From a checkpoint of a small image classifier: 24-pixel images, held-out accuracy 95%.
Rows from block 9, named by matrix and row number. Each number is 128 + 24 x the weight over its row's rms, rounded and kept within 0 to 255. All counts start at 0. Numbers have three digits each. After the name is the row's rms in percent of the matrix's.
# convs0: expand pointwise conv (model.blocks.9.convs.0.weight, 384x96x1x1), inputs 0-95
convs0.104 111:124136117134131137126146158140118157136089109154173099099156160148109110119136164164145086173103106128048104089088127125130112094122152149123105155124153099139131144098114125143093155096144152092125103118141124102131116134138146136126109106140068176121096110120123155157117137139140104146
convs0.105 081:082119111085130138149116179117092154136164135114143158111131066161115088123117136149113166125114099137127091106150111109128115106123130186147187137119134161115142135109132132083141128142162112092121088168129079143152130172115096119136135115117156122107134138138092123139107142108125111140
convs0.106 089:149104122131090101125178118104125092182130116141110121109157139131115128109113099117090127137123107131155134118091152139125113124145101137142115113118122094100127096146096144158134130110107125125083129109082173100114122181115164132129118108164156097107143134176106091118155138065143100092
convs0.107 125:151090144145124116064122140105122174079141093119128155090135122105127121131121149131104123153129154159097150118129146143087118131139101206104111136117127141134121085132080106137119112162137137126109138121137145162093144130143114099113099076110164158179124146124143170098129135126141112125
convs0.108 104:128134134119121113134109161109107176147161132150130135116078108149085106143086126152118146178109090123140128094089151087167121147134106111131119132129156081075155145139091123146149141142119117110157133111128090145124137070157118153140096140166128104145144120167155092135117111131101147143
convs0.109 102:146118138115115114141075168152144163140089126116132157133174132098127111147102111129150135132166125119139142161111125116112164159129128161141087155088109146167151135149133083140171117116063106115124104131149121125112134120118105074116144125126144154165156184117148093153148131093129103124
convs0.110 095:107140168150120162161132150133097087101107113163125096106132112144124120153068181125107158146126146102097129124118132178159079108135100115123109119152103128113140126161130089135164106148086146103145109166134127149111095151139124099118150093141145144117150126140151160134136146176104108101
convs0.111 104:149101106085090127136128128110154145094127136140105120167103124129114145138161131086117118112137125133079119132145176104123144124128077127137132154174113158094138134145160130140109144178090140159092140091100121135094094186104154094132103123165113155151089100103130128145125122152153132138
convs0.112 098:117095153082106102104096117169133163123125109105102133159095077137082110154170139114145118140124121126165113113108150098136171161165078126096103104139145101127120134142147150120159122143150150150124141187135094104122121090127127096124140122123103135117179126101130178124132134139126111122
convs0.113 058:131182105111135111154145106091166130162126169077129141104159148131113145107130107130138147120125123116126133091115111087131153109119150125120114086125159087121195136162112118127140143156129130090115146130099164133105084157133124112126080108129114146105133145182151102100142130139094083116
convs0.114 107:091156114109080144151129140126124087093102099132142123177118148145128156176100113111122116139137188190117118150141131146127123111117130106131104126154146108164143125136160090144097147133121155112134158104149150161120114180120182144116146110146134123114126144115171101153137170124103105155
convs0.115 103:135138106127115155131126138062106137178128117154132092114074119124095129100135117146145160102112125143121129125141114114115136145095165107117125118090131132150140122172088095076125119078128144135136166113126113119176079101146147148127107093130138119113106115102131082127125181103099137098
convs0.116 124:156137130109108126123131179108073126153144078119143133159163124129116132137077137164160116149114107131141164115127162072161128156165102163107132116131089124109117135127114128144147147130114110159145102162141123152132120145127137129186119120108107111128106139125131074158069096125166135144
convs0.117 104:123142187111141106145128100111160113154135078109113105103152068155117111123113111141135142135126169108104114121138119141173136160134096131138099093117089145118121199127117144095134138127136134124170141131127127145120127142113143135157118040151108133120144131148104107124100123103080122141
convs0.118 099:116128123119099171083109137125109132147153097153104115116075109119133085155135109127122141114148146153125137091126133065144112122158161140139120161157117131120134152145123139166135066169117138117085142141127115091155080123108093115092135122149159064111105141111139110121153143099121140126
convs0.119 077:159089138141125109151115142154130157100092159131135127132148099150144121156157117094156106059131063142112146146120138114155145125111112157156134134123107137151148144160114104063117182138134134147162141172113143089159131139146147124124141084108153136133097113140156105110121141157108127158
convs0.120 105:152090110101137125072162140149137134145125138143090130154109129129116117103117114118162130163132089114127139114131149144114168138133168146163112148085169161139099143116133140122115118130103150141129109176150190152148109146084145116180091114126140106153130159094127154140128181124130120170
convs0.121 131:098126146145149083137104126142159103098116164106131153128069140175120119133156108156098140101170141116129141112159135138110110133141116101148128142158117152127142145144114186105146146161118139087116131114184120128122176125123156089162122121131160122112148151086138182138155131118123162157
convs0.122 084:181109143093128146131127113134127088162131157146155127123078109119140116153099122094148128106130132104136118115139161129119139147100143108119136095124166103173134165086138117146122125106103074132095120182149112066132095147106095125158106141098147102132112149157109150145148129161163118151
convs0.123 150:130142084159094086109125102154152131182141137128151125122132127132176147109138090087123140146147146142136105148143161155117128138138157127140122160121114104169163158121156117105142137151170144133106159147175118182144110113090097080149119121109113136136081159105137114098109108128130144092
convs0.124 091:140117162152111128111154128103111168109182113115118134157132148136077078125143163097147123124120112142139126122132112096155123101098144129166125147111104130177119142160134148172105139121172106145125138124163120155125178134172172161099124127137117173087095099120123092157104124130126116106
convs0.125 117:098158096158118140145142160130134155147127162178089167131131112105185137137133115118070149127100111157121130117148111111115157092134105126145113125090107095138160125127126129089122098086121109126111144126115100186128113151132186167157100119167145098144156144104108135130149125141119149118
convs0.126 113:144106092168113108134121149113137125150115162119138072114077138135110164127148148141141139148122143115197103130132132155135104128150171112117103104108096146167121158115130107124133114121124172120089117148119171070130136144102139108138112133172144140109113132132135164134155104095084136078
convs0.127 090:102118148131161117114117136133149105124164138105092148145116112144167149114140103131097095096123104142174112102122137137086091124119143140180147116086123170147138107108132107133115110104127166138122143128109150076160091118069155158174136144167179138145116141149124141134123155114129169144
convs0.128 083:140149093151140167094121085104130143126109186096140118117116139150080136074169107124132113125117114093136084167173118128129127150147138122141122115100094098121128128134148152123107175147177083131136129126080109169112106142108134146125128077122086151131120121134101113113148099126124109112
convs0.129 080:140167079118130130099137089141087147131128140109113142110138148108118113108124146122131132134144107141140134126157142087158102140110129139145144138082124120109141108119156141120084161171140133169151161144147130157122099131112122120152152170125096069137136157045160095155163119154153117149
convs0.130 117:114155113090039138130122129088123142129126158153151115138142087137103093117154083097132121163141132136119141115138140119133155123159116175103130166138129121148122150110137095160099110142077111108128160147181128157149111159118085125135171135130137095142101140141130135123162107134162132113
convs0.131 066:073097107120166127104081132132116165111106087097090093103115151128124124150119071135119122117094116140116102109124122144132103121107149135135096178126142086046126112116167111149118152132102127106159141122139158121120112120119114131132115124144144129147161145112141167082139133156136139089
convs0.132 108:140121079161135138118131166089118152106162128145108097129107109153181175150114126134094121111105125132121107118140127111094170148144134103142087086156114144143146127082096115151148163137130114134132131132182142134103110180103128154111127153147142139111046129131107135138131107144106115128
convs0.133 091:139122108107113161119171118116129141135138137112142125138156135125115100123182118129121159138102116144171138103107104136076110112120151087131111093131084144109132120195120096147161186146179115159130167144118128080116131121171136125108132085110104142100103111121126089138136098125127099124
convs0.134 082:144111129130129122130129197163145140103142142108129119115118110093121114119177137128135086121169168132152068140164140177105123148139164115104147102140106113146119134137096103173108120104145146116138141160121107122119167099079155095155143112149122176087124150123119118136097135100096143130
convs0.135 098:120101121149111129119102159075072076114139122170071126069124125117138161156122120125111132136145132116138130118118116136118088086162101139144118128148091143120118117146090098136117147103125158136126172149152142095085128148084116151163118118131138160097138115126120086125135093115160113156
convs0.136 085:122126112133194145120158153112152141118106106122105166140147125064089125095143137134153111128129109084164109145152102153135129115118100121113115131134101163110156115160122152170101109102123100097126108121119136141065149123122164121131102159095148142112086117140136109139134188143121131090
convs0.137 116:108131096137092096146143097140085112140072115089115117152137133119122145118105106152201127084114105083125139131118140119118134153144103129136183106131084131138127114098138105125133115162158087171149110156113111141126146125145140161120133128117109120145083113128172102139108135135085167151
convs0.138 092:142109136148144123110136176109119144102175098168134147100103132153147159113090086069112162123149148108123136090171179115132139139136129079157132114137137148111128169097121117145148139112105144102131123159144117082110103125101151113152140161133154098110121158123128140138115132127147139194
convs0.139 113:112129115066107127103153148146095119158106163144101120112112126118109147128116156136093137163126163123152096089133132127111135089157109113138112144120100132126099097138132149162118181144157129127132136088131148185111144135064138123110100110150100161168117151114103154108130086168143108121
convs0.140 096:126129120167144139134108132129120100151086163089079138133122159113092124116119164155138100097110113144126125107104096105150116137126143142152092141190116139120148128110155166126145101070116147093109129145143165100112142114127134166091100108080150093172182132117106145116121142125152125123
convs0.141 107:161157109121101136098090110113164166142070139162153129165116142101095121102123116119158145154089134155161142103125150123159184117154152172116120136131125139137144095118109147160107103139108102089127134153157108151147080141135158129139120144077113111131137127153151102107119161114119164114
convs0.142 129:152131119131163160132127119112097133133120158101147128111114128093129106088190125089141165153112118099176080101201123122114175118117141179128136113117106143119140146141127111129115154125125122132111173114148127115150104108121178135167128128122151092101086129135123139134092123107087133105
convs0.143 093:136108150081118155109073106118141144114110133160143143070106156121156135141142155167126121150149098130139085139104110118131164085079076167136137153113124147144146125143091124167112124090100134152130184135149138154144125136140104163146174107116141132109119128158147134121114150143113143099
convs0.144 089:143124108140143134153140097151063152137129106119145190086099108130159109140162116151143107122098079104115128123130156074079114107099130103105120148137136131168108101117144118136122137146166097141133140121137087102118089121137098107159111161078142174108144148145130134127120106117130124156
convs0.145 106:121127148155129135107064140095177140139140112146118087113137093124195100133115138170144138134088138080134152145133148104140113133108144169079127117140152142066137147129119103120159106136116150119153122140101137109142088158093136144130098124055140128128132112120130103127128123105122112126
convs0.146 106:141117101145123172143182171175160155093156095121138117170083154089147138111107144112119115133119140141115100166144127130168128153151094116120139139121152128112123104137159143152105100159097093142135108131150149125126118150180134108120142084121125166125079129125162085117125130137101099114
convs0.147 121:162117131108139129076146105107092112148130083101086159156159136096093152129055094145164108140174131147146163129117138088133118118146113087125170101111086156148144141143112129126156143137143114117137115136107127127118109141133136094110146124154117089124100148147102077126102101136125136112
convs0.148 118:160122063144160181130145122113139131139102114143124164132071126145109147116145111171112156129094139163112139096094180134148102107185109131117158159094133124094132117146134159163125106134159091146111152141124164144138099161128153123139106106158126131138147117149117117144142130139137103084
convs0.149 122:162123134139149106144106119133171080140145094151135126145097141090109132165165123133116051115107155156136137150146127101119124108133091132148086138129155162086143152109120112161152145140118152101099106127096124120130120136106131119142110094113116126100076098107136110159116125145102186163
convs0.150 107:163157124151125140108136126119124132142148131115088108091087146117151150099153109135131104120116131156171128083109132148130132124097089103128156096095154120101079130118175106089114134114118122144111123129110114155048096102097182110150132160134144129128125124180114150125130141153160136116
convs0.151 097:147132116104141129133124111151139083128125132080177130111139102125148086133141080119123129112185186135133125157120124121124157144132113123135148129074149097143112148176098135099147171141180171136139144131176141111170146145143157116128128130158121138120119115122147111130195109126120107120
convs0.152 116:120150147141173121114129182076155149125111173131129167154156138094134103105119095152080128128130139152158146103155169125146137124111121139130111070121104178144133114130109109094113144175124155096138118117099115122135105098143118136122119116130132109123079155115150076164140127156136135164
convs0.153 076:119126140154155080094131080130131130122124112100120070174150184157128108147118142114123080129136110129171132123123087158167106118087152128144150123159107149137123138154114103130128148124132121158117134146117124116139129144120109144110139125161127116101149081113118170091115171159186116090
convs0.154 067:117134167101092094131144169127155091104160164148121114109142129111152170129161159132165128124096148123122159147135120160154163148115119172152117131099101131132115132094144131108144138128164146127121140174099155133176088083132114142113113133104167137141128107130182111140172142120092097141
convs0.155 111:132138120156160145143175127154075101157118097138120091153137159148167090134146109166110093129144116145158144145125092111133120144114107108114131117112084125113146115155134140143120143129162167089142111107101140169114125126158154119109155185150109103105120138145113119106129131105124092054
convs0.156 096:154152117118084116098120131110135165170102125089114132147156165119129117108099130140108115183134144129135147081099121121120102144073116146130124171092106121159145115153098147126141125137095071141094131137114167102118123095119113152136097118151159148112094092121120146084121137171122158110
convs0.157 119:137134100132102113161125151137166119179146096125128138093114084120101099088130156143106135126124139129135101159147147144157132135156072134166118112134103118141101135167104130111121174131141164149096133154137095124149082120125169133158136121118096165143134162089137164169124115123150075147
convs0.158 097:141112123106085105151112140091087105150114142126131097121133097130155119125086161156127182097155137130156142118129119176158137130095137140089112121136104111193120127111127141122124120138119153126124137110037125122154110095100137141148096155131143118160129098140157109142154108147152137167
convs0.159 118:159082115163121142127118095074127113116115078126149142126103133146125157088121110184127134113163108144093136146123096098124116104137124125135138173105135120145131074121167106059128109132136128098104104151154140140137133166107121112090155117158089114099167114134125108093133129144131142104
convs0.160 112:149092120137120075124155117135123097126161161105125130145128104077160154101137138108139139125135127153124131111195154119121133143144120149113140138101143175110134133110143121135117175084138184155122196147113156128125122161098174134111167142158180147135121122123102109132138139118143159134
convs0.161 090:125102111113128125112164093127155111122097090110121136144104172116115142127151158120129116111113110133109122111114126141186105080143131069119138162103150167141132096144104096156094151125117129133102101104117154149115203125129136112100121153119109122137084108143082114171135121135129077121
convs0.162 120:096121118124155165127093125155134120109110130114143133139128132134178129113157124148138137085114137100139110120148077170178099083131157147087099154129089103135106112130061127130155106094126185122135146099126163116142137158112112126140127142144163106162131097102131094130097116088121146129
convs0.163 098:076142134129115117108134124104129094139095121122104134158122103113117123134135115116115126112133139160145100124094102161127142147106115127162088178093091097127136121116140109169128122106121111124132131123162112096120179145105116099094138157151157090151154120115173081072114092109178168135
convs0.164 114:118156137125114136145165161100154155129098091119144103115171136122142100105129082131119144143125109134098141126148139157167126136142094112189140128107132147147138144188126095119085173124120144108077097120130089150126142129111143106160123165146152138145140084135159075133163120106114115112
convs0.165 124:103136081072140113104118122162133157113081116120130141129160169147127159124076120106126104137124130116102141115115090101152158117115081109138156160099100113151107123150104189169103134128154121155108125147134121144165127154121124150100161140111161138168099146159120105097120097142128151123
convs0.166 106:100145108150133149159151130125085123139097167132124169129099143102098149146096187107081145153131133116101135119124120122173128163165111163105127142126114101099120127135103101109140113182128125102126120109170095138086110145151124150112139096110127174102103101099112080102131104132102131116
convs0.167 092:161077135094110129106118168134064085107174094115117126095126114119127141133105142088084108142143163090101119119082156124118142130098162123150103093114149137155134115140115106144118154082097149153115129149150136158145103184097095144133125117140135117117125142110137130124119160129122142167
convs0.168 098:103132083149138153101099104089083126170117133114076128145084189143128106104118138145122132090102145136141128155165098087104132134129116136100117146102089102143119116184108101105150159137146108102167138131102146106129123120124110146129134119123113160125105148092108140076158121138122104109
convs0.169 096:118099126103130140132164111141131096166120105106118168130104111122127133146132106153098122147109135156130109151100105129163093139139136182139145170147140137142121158126131139087139125133135131131085199154134146169138102184114093103148127117207119138077144112127100118141110123128120122151
convs0.170 123:143139087104184139182122111148132166155201107121118149102129121143134113133113165118141158102148148152121105117093147172142114141106072089127148099139133148114114154138122155096135137173143124142112098112137155135138147095154108131126100099142160159155110138106163137108118136117150161115
convs0.171 087:159153145127068163153117115187125132146131144140122142158096133104117084149133145144105099146152121147116086060124108142179118109147144147136121076124125093137106156143107128114147103122115115099125156161146112130119087107136136140164143126147147078102132119143127142155137122129179098128
convs0.172 096:127126144147078135099131147130156127121171085146097112118099107111152091147070119082139124120138143109140142130143161141153109092162154157097142133124101159116139113187150133186111104144109106111146110127161118116103144157148155128122095116107152112178129126137116089077113112122136140129
convs0.173 115:108117128116087109147127114086113182125140121105149100113113130147202140155093121104141142117129088160146139128118112124119146147094153155084111138106140140143111136149127119093109115140157114176128119115142107149133042111143130118149153081121150145121163112145102152097130146111093141119
convs0.174 090:107105104144130122132148102136111151130120145093114124083133192147102099114151123098115124115129122092194116153090182101129127107107111138146116128159096169138145158127127106162098103139108124134126157143148105100098102108168107125112124147148137136091116147147132117117105141204116102126
convs0.175 114:112136104119154128121113083154139106105143189080124115145135152160096105113134127135126153117061171127153128130109149124123129102122065117130141119138105160146140130094096136104111111092073131117114161153147123127107142171099157101141094130114114102121135117137158079136153112152127151150
convs0.176 085:166129073129105140114114142130062095122076141097105074107130149178132111150170124146133140144131138130145164144132101116114137110117098124112097099135117162125128148138078150167105105096143097196159130134118158115116129153136153126094124119139124146094134138121123106129158132120112137106
convs0.177 080:089128137108150074105161153124154103123102180086126143210153145123117106135125102104150111135157095122157138107174101160130133125135134138135118148113128144119119157085101119110119087178099079138130113124133165166126138129124128116129115136096126145133137134074136110142104103124147147125
convs0.178 108:144103147134098135136155156113136153132152117129137184101078151174122137125184114128114121138130093142101143107164150133106138163131065156141146124141112106122119088104148162105109115129153158112083112065146096127147108150119120132155130153118122148122127145140145107179100109096150149123
convs0.179 127:100093135117096115134103112130153132094095146123134103194108158118090123115153133115096102121175132154145157110122161153119107124158126143124105145152152142142145140105098100159166148149110082124110135114112169123133123130114105114176127133116100135102173133126160151184128095114160143175
convs0.180 098:133170141124113133140125108132109081120130119119125127114144124117071145137181105167152152127136122101131101129075158142127179076100112154140129125151129121145127115138115171094134126149112160118158127089117171106148154162097097117180131156147134086161115125141133090114100113101146126156
convs0.181 126:137146136051186127129136110150090120135074110139113141136104152129148138125116128105108121102171104125124183084141130140166080101133131130129119157122110129149150152164090119119132106114119062135125105109113123110104100134157140109132133131113164091149118173129141095109150118149141142117
convs0.182 099:160125122118102104085152119142136138161145124122089182142094124138105109143161124128138171105113115121133146101108105127103129120114109095073102148132123166164113154090152123130129124148084115137135114091121127153174144122098141112141087119173130083133139161071144172123097110151121138136
convs0.183 081:087104138124118116099143116115108084112116121088091124160127189158093098119126112110135061118124155135114108131108109132136080115135122114154102113142154119103139104138132151121170168097121122109113146091087147151141129125173150122134082135101141085139114133123129135106164073143123110123
convs0.184 087:160109131159142133123127144117092096119144124129132088070110150145155122141066140124159100106122121126089134113153138164106131144114112105144198101100163139134150133115125127137135162147132151088156123102145164095129153172102132136154115122186110097129121092148142124118130117160143093153
convs0.185 096:109138108152132115117087138120161134106093113114124125161184076091146154121100090183134147125100176130143139101122130145114126158101143138141143088168128113153106135114112152134143122156136128109103148088132169132073118137134095136123146115108131130135146113116182135114107101120167076112
convs0.186 095:139142091095127109085160135116137102141102114102159109132116142100109083139101136175118134121133137116127137112105063135150117100112132198132089114161145085139129146133116140107114109143145108148135184121127136120137123065121102101134138126101108109106080096165135101117135100156117134130
convs0.187 088:120111118131151119096084082111125155157151100137132120087111146111107151139118074141143159089130130145087181101065117147159128110147108137125150119127142176100132127177122074106130123141106125091134131128129149078131186121120167141090114125128132151142116144128128121114114100138125141129
convs0.188 081:128126108109138101081128143166136120119113137115130082145147155202143123095170094092121133157111119096147103107090158130120146106123129091148101137109127120080100181117114157159133122088126132144109099104128132205140114107126135126155140117138130110144131127126129139162158161146102135132
convs0.189 098:121154096135111139120124162144154115106095117127111129101144117150148201122137106146115109126109134134156158123099107151094114108189133131135104104135109146171128118128084110157124086170114086124065158119165152102141087127136142155140122083133116117098125140137103150159108145133115162117
convs0.190 097:154129120145117090141115076138128118131111133123111125125175160140119106117124138123125115149088063123136110131163131108149165172135068149104089115127105132089096119116106128124130128165137153174152115136124149138132109142106118170156178166152112123116127125142137164151147153106152142068
convs0.191 099:084119113151142143120126161099140154133104096112084137133100104113125125139140106105162157120090096133088147114113153119141131085152149146089142145160094120134126092163158156145150130110148113075176089177116129152134159146128106111139121087142122160166163119134148115147125164157113124113
convs0.192 112:139124140137091151108088125118101116113130089157090184128116101140124142141105115143039143140059141137115140134127137095096162116155129163157142128138131164104132174125147116128081111104131180140130114084148134118123101148112151143118113130093129145134132128106092136126137123097128114143
convs0.193 080:143120137160121102118146100101106158097143099105142088094139104098139129090132147111108130159143123127155108123161174134116146111130122151131125165144119095128119144116065129098115174077105135138145155154132159118089132126144149120150091129149121141105118095157133075148113110180089163126
convs0.194 090:140073120129113123154157102126116137095160119127142156112117130146154113140114112109152146153124136114088146127100140165134108141110078059134134112113172134118145138146145106164130141083115150138095144116111162137153121145146134121107117108127146100124080150117090150139116040146113097112
convs0.195 090:118102145139122146121116113126101094125123102176137171101129090098100159117108159136078106171110160153101135135112123147169146137132128130122149095106162160145102136159126142113163134142126093165156146081090118148130094106126107138126135104141128079116144140141173109104097143161119087100
convs0.196 101:171150090101174141105150116125095109153147144110133148135146166156125147075163099105125090139066104159155101149157134118108127134125111163148121117129113124161130147157133112089097160114115137154125154116142143098098094162152148180141111131145127148159140117186128138132136130140111127141
convs0.197 096:144155110172121113110122098151128112114167099125115119118130127128126178124127116118099155130114118137155141099117135102092140096191118130132113129184107149154174100126137149136128085102131157116128128135143138106118138165199138138146077136098082155120127115134091159117148149076115134118
convs0.198 069:153193168134177123159151149126113146114107114150098128122139153099147102155129092130097107100127104129144142088138166101111114111092125132100141096108111087103128097107168133118148139122111119080130141135172122101174105115132159138140173086138142133128134101131171129131123098124106163128
convs0.199 112:154114125158146103121137113164155104132088102138112111133145110125120108142123094130119109161128135115106138133098116078151123071115118149117126120111137161149121130168100134117166163103128159094141112138108074105115100126107130106154108100138114112165095176082134086126069103162145155134
convs0.200 100:132114139140165105133116124126153104089127148088157160120125133086089123104148103106131136106095137115140137098126096140140164134100107153123108065134106128105142139102141125126109110113111125126117149169115156115114133152096160163135171167127129126095087126103169118115068102099092157087
convs0.201 085:101112141105104133129131109163098138105112173118105144162090101146168106102134116149126142164117144127114094098130126141108151102149152147145159147143107146127132090125086154078125117141162106080143143096150142116106112121117073123148100090138109089125160109117100196131095128116141121130
convs0.202 129:156118090109109119084153096087147119089110077147172113130115129140164131156143133140117102102117150113144131121164151140172106125116153125120162126112093121115120130140098145108172142123170125089127080095162143158133142081158121120129090139130116105150156117126082130144087094133108119109
convs0.203 085:121101145150126149103133109091107137113149136149095169118120116141149133151093109114117143107131122137109075102115114148151173104136098134133098135108144105107120143103096134169184115131094177152108119095107153118167112162089139125145155115106083126123084144167137130165140111150076131115
convs0.204 095:127131090133116102117149150114112118134116169131150141141141105152124100120141113136109124110133172165137140128120138122103128127105084128106136112152128179148185113114130160125154135132108131121107114158148158118177106129083149107066104126118135156137126104189149181127131098056128106123
convs0.205 120:107127108125145110138123116154113135101109138136152150118129099107124109089137094161122132167099170110117130126113124168168100130094123172094143187133112097149112121182157150153148140182130157123105117137172109083123132132143104112138105155158136111163151132111157157119170164141110107116
convs0.206 076:140057170115154086116110113123121106126137135160141084102087106135143133146122097123181125114127139154152137149126158135136151106131111144107135156136118123152145163157165142162139113119120181132155116087134134141087140149119086167121113109151133139098136168150103097090096120119100112099
convs0.207 109:111131166134143121143132121134154094129087151155118116111123118113104115157133174140158071134098142114142112180077077154122158167123125147122133118114098113108132180101109106133105161117134141092112121115117133129140126111152153123070117105141152096128120116086164084116144125105169120100
convs0.208 097:125160125163095110150130099136114124161087123129104138107119160164105157077120070140117100105061160143121166134122113156147107136152175156130129161117149124153141122141141111116152145143117140149128147106083161146118157085156108104097130129118128140133144148087136121137162131153109080134
convs0.209 103:120130096142107100149161129112134148117115160083155108118141100154126172104087094161106089123117089144134146115095086138105124129079125163174105138088123125129126128181122147099150125098137134096132127157159128146151118085101146160115117105142128148108157130141108158081135160165127122131
convs0.210 103:107145133116123122129114135108206139122130124137137100114144113151176085130126119149074134144124142117117109123069132111176076134112130139122102153122134118170153121132142130116127137109087159145138121131157140126140098101115141172139161108166091112050169119113120128137119099107116126128
convs0.211 129:130115134109142130149111128106125120155157120116094104140146142190138111159151101112129169149094131135135116146107122149082113076152125092138166115118141159119120130104137137142147105091104121118135085102096094129154121128097169096135162147114081106105106122129082134121145164199141135133
convs0.212 077:141151134106084076135086114134087117101131092124131134142147125109111093131129142135152130096138175107142096122124115103154135146081132131148137162096134123159169149131119109110130136144080132143163099119150081154139172108117142094138159127096150114133150103147100136144124077107139074101
convs0.213 073:100141124073119146156112064165132142143099138106130125132112146127100110160157100147178133127152166146131148117133137101119147105143059162126133131165102145130124169145150118099139085115163112137122114140166119149150108108079105126102131142143164133148151087147128160146138094130115113116
convs0.214 125:100129142119137120104114147163140127121134132119165170148142088128154114116113078128103124112130139162076132099127119098142139123097131096127149157141144142178125091130169146115150111152139128103085159121138161112139092124127145117116091110191148108164112117192106119097127136087111095122
convs0.215 110:137126171126133132146147100140142124127142079108160116103117126146136152105138165142094129128105090122120150136118113129124132079125117164176088103110090111112110140148090116119118170125102112133132092112095088153165143128154155098133136130122138111167084176111139138116152159151196139153
convs0.216 092:182161139139121089143104131104155125134107135149079093124151135141156151140126138138141143151104124113101152159093143097095110111117140134127087142074119134092171100141102140144113132113130129168091123138102141152101161115102188162096121117138115140159120161119106143150148086135148131081
convs0.217 093:099138153147151142082128152149090114125134143113058163114159111142126147147114088155114133111077122115141144118128106111128095138152128192124094132095128150157130109124127122137135122110124160112102141117170113091127117070089160138130148105156096107138127138139135092094108125123083160127
convs0.218 087:106086111144126133104144127119130136149131148143147149116085115131139140157118148134150154118146138093106151167101111101115109161145136101127093111114082113114084168180159111148119181088159134133120121119088139085157169169101107111104136117148151144099155138134136110129137139064129141141
convs0.219 077:148162092110134103174118156122110118122097148126111152131060139098132148154117109146102162135124166117154144161151131128136118084160115148146135132088103138176136105156106124100142120138181133138138117079149097105087168129135158135129130170103117122111107152147155108163153117159148133140
convs0.220 078:118194116183117105134114133122132120109112137138161096121119156092116108144121162134128136105072135083105114137131176148172153173159154114129142144084142138098115161129124149094142161123141125148078111129119134137168130087131112105115148133173137114171135155126108135151148133110109137099
convs0.221 114:160098109172126118123131115134067141186114083133116082118114127110148131179105102126145124114110135143119118147164156167147091115155119115149154121117166149114152106140151086140154167108115139104183128106176134107132126116133142130134125079095125099142098125157112144146161119139140111132
convs0.222 112:111131088120138115127159105089139125106102113139136190161112155095151115105124124108147106131075126140131140105119139102139156158126088148108122085153113138146150189121127138128085143125121120119116122123138158172069077139113150134136125109134091124112151137104162141145128183134153118168
convs0.223 110:127127121146140148141159121121140142092131098153153126152164113114099109065111103148139140142093113105123120114096133137092128150101120160109139159131152103121115116176132150112123151171146159084076088158152112090150099121073118134127106132126165124130164110102130147140154174113090117108
convs0.224 091:152126153157150112123143118127111099127165138112142124094122153122125124103156107154148110119122114056153128167159161141117160118103117112111163163132142141113154120130090116129181159124167153136148081097100158108122158165135170130143108155155123156129098118158103110089154148154163127128
convs0.225 077:168102133122098125139141106109101128077127134142090157131115146128143172096146102132161123134126147127107114142106111135138066095171135165119173152156093138091136136121098108122128127109115144115125158093113153181119181155098140113132124124110096112110151144164095101082139134115163130115
convs0.226 090:088105142146141138138160091158130103144095110152115134101118200138147098139095141156142127155127164138167143088089096123118102131164127123073133121132112115107134104121116112139137121164151160115161073132154177105135152139160165124150137103137122113131098122143133138127136159120170135095
convs0.227 098:144127145099152084130130155124138135072089139075113144129135098150115150134118091136093168085160086108142131080139134153179106121137119135130082160101088149127122128165107099106128139153096116105122145141169120139115139116130130127124077101139124140134140100106147097160087111118103127135
convs0.228 103:133123131126123161132179155136113126117141103094130126135114140123105131145103167136132181100153117144109094107155117150113124187120164161145111113150083115100094112122154152086152166133073161111163143169119098087123127145141164162127142122161122120142110113135103144104106130121104171109
convs0.229 072:156145122141139059147141149127107130138103103125183119124106126119107124094159144108113144145087100138141079100127114155082130138125107126115146092123139122130169104120128126129112152120144140136095150113113155094136114162108136130123070151119119121134081113111126139194112098124076151083
convs0.230 129:134151124134124108143095116162112081102134174120100128144141140136110128111148142128130148136074119087103164116160141173166184132064097146130131116090105162139162127113106142117105119125137087151114123155135171180143121131101122125119105115141135134130153082090160128134131133161109145142
convs0.231 088:136135103102128149165164138144100119136139139161130179120107118099108139119123191152165176129149147119103127145143141100113136096121154128153146113098119114130116135137160120135136089138137147127123160126149107145091111073078116097149141116143117098137147134125177183099101141186157132138
convs0.232 081:108138108167166127095149108118160107110119130156100142137112162105167109137157143139101084162121084123147144135141146135075117176089101133111087140129121132119127152154107090119059114143130090142144103149111158125111184135105148139122143147155165129123097122131139136154113132142134108165
convs0.233 116:083124137145128122153135145088158118126126116138126167129101185172124115094097146071160110146092110122149160105157143097126126095136155116140089154183120145131141135155167131114125127128137138114085116132092142141133116103135117079122125137098088161126102106147141104157160123130158164106
convs0.234 087:171125097130110118088142099148163123132143079101139109170156138133129116125191101166132139148125128155125126083106140135113116149184087153151127113148117142129120136151128094153162155123119116133088131107111070116089106122137165137086122141134091129123119106123149108128142121099123094084
convs0.235 110:135060128160112129147095145095096084105185127094143078142158125156146114132141159099169093129164118121136111053131108146129152123120163124110128146095131116149120136098130148107106120146094136121113114120104131160122081131099124125154102133127141138148134122110112130150120129078147158123
convs0.236 073:137133154121103133175153110134132151200146148153141085134109133109105133112134103112096098084108144141119125093124101142165168109148149121122120126123128119140102119132127131080198113111127153074149140131142091120138122090104093118143067134121100116114125140131147119155145130147156089141
convs0.237 098:076075129115139148108157143118131133113110111136155128162120155135170076139125125159138090117091120153141143133133137101102137169101104122142139119156117138118149141139183094123103120159107124099155129119131132152113095156152169146101126105141133168114035114133132119137135110120152149143
convs0.238 082:103123119113090131112086143123086165091135095134186151121144155088147115167087125169128128170174132131128144159156164152153152120138122145079125069154126128176108132121134109127161149142091128120166173136142125125118117117146119124110131133120149139089106119123149101119128151156138143138
convs0.239 108:107104130158100147137123108131137168055134159139141137188147132131110121108123140163129105141104107124119137123135136088150101154100150148115135116122097114097118131124131134170129156106129127104111095131154136122111122125096119087210177086111119100149158133089111145165132115139135120161
convs0.240 126:168084134084101061080189127140100132124098137125106152134150156124165119091152152129095159181091106148131131133143151138108142157155114132092125122134146127097106138125150118138110103093142129148118131103098128160130107104125135108109130134098125148134107092115117133142125158160167165112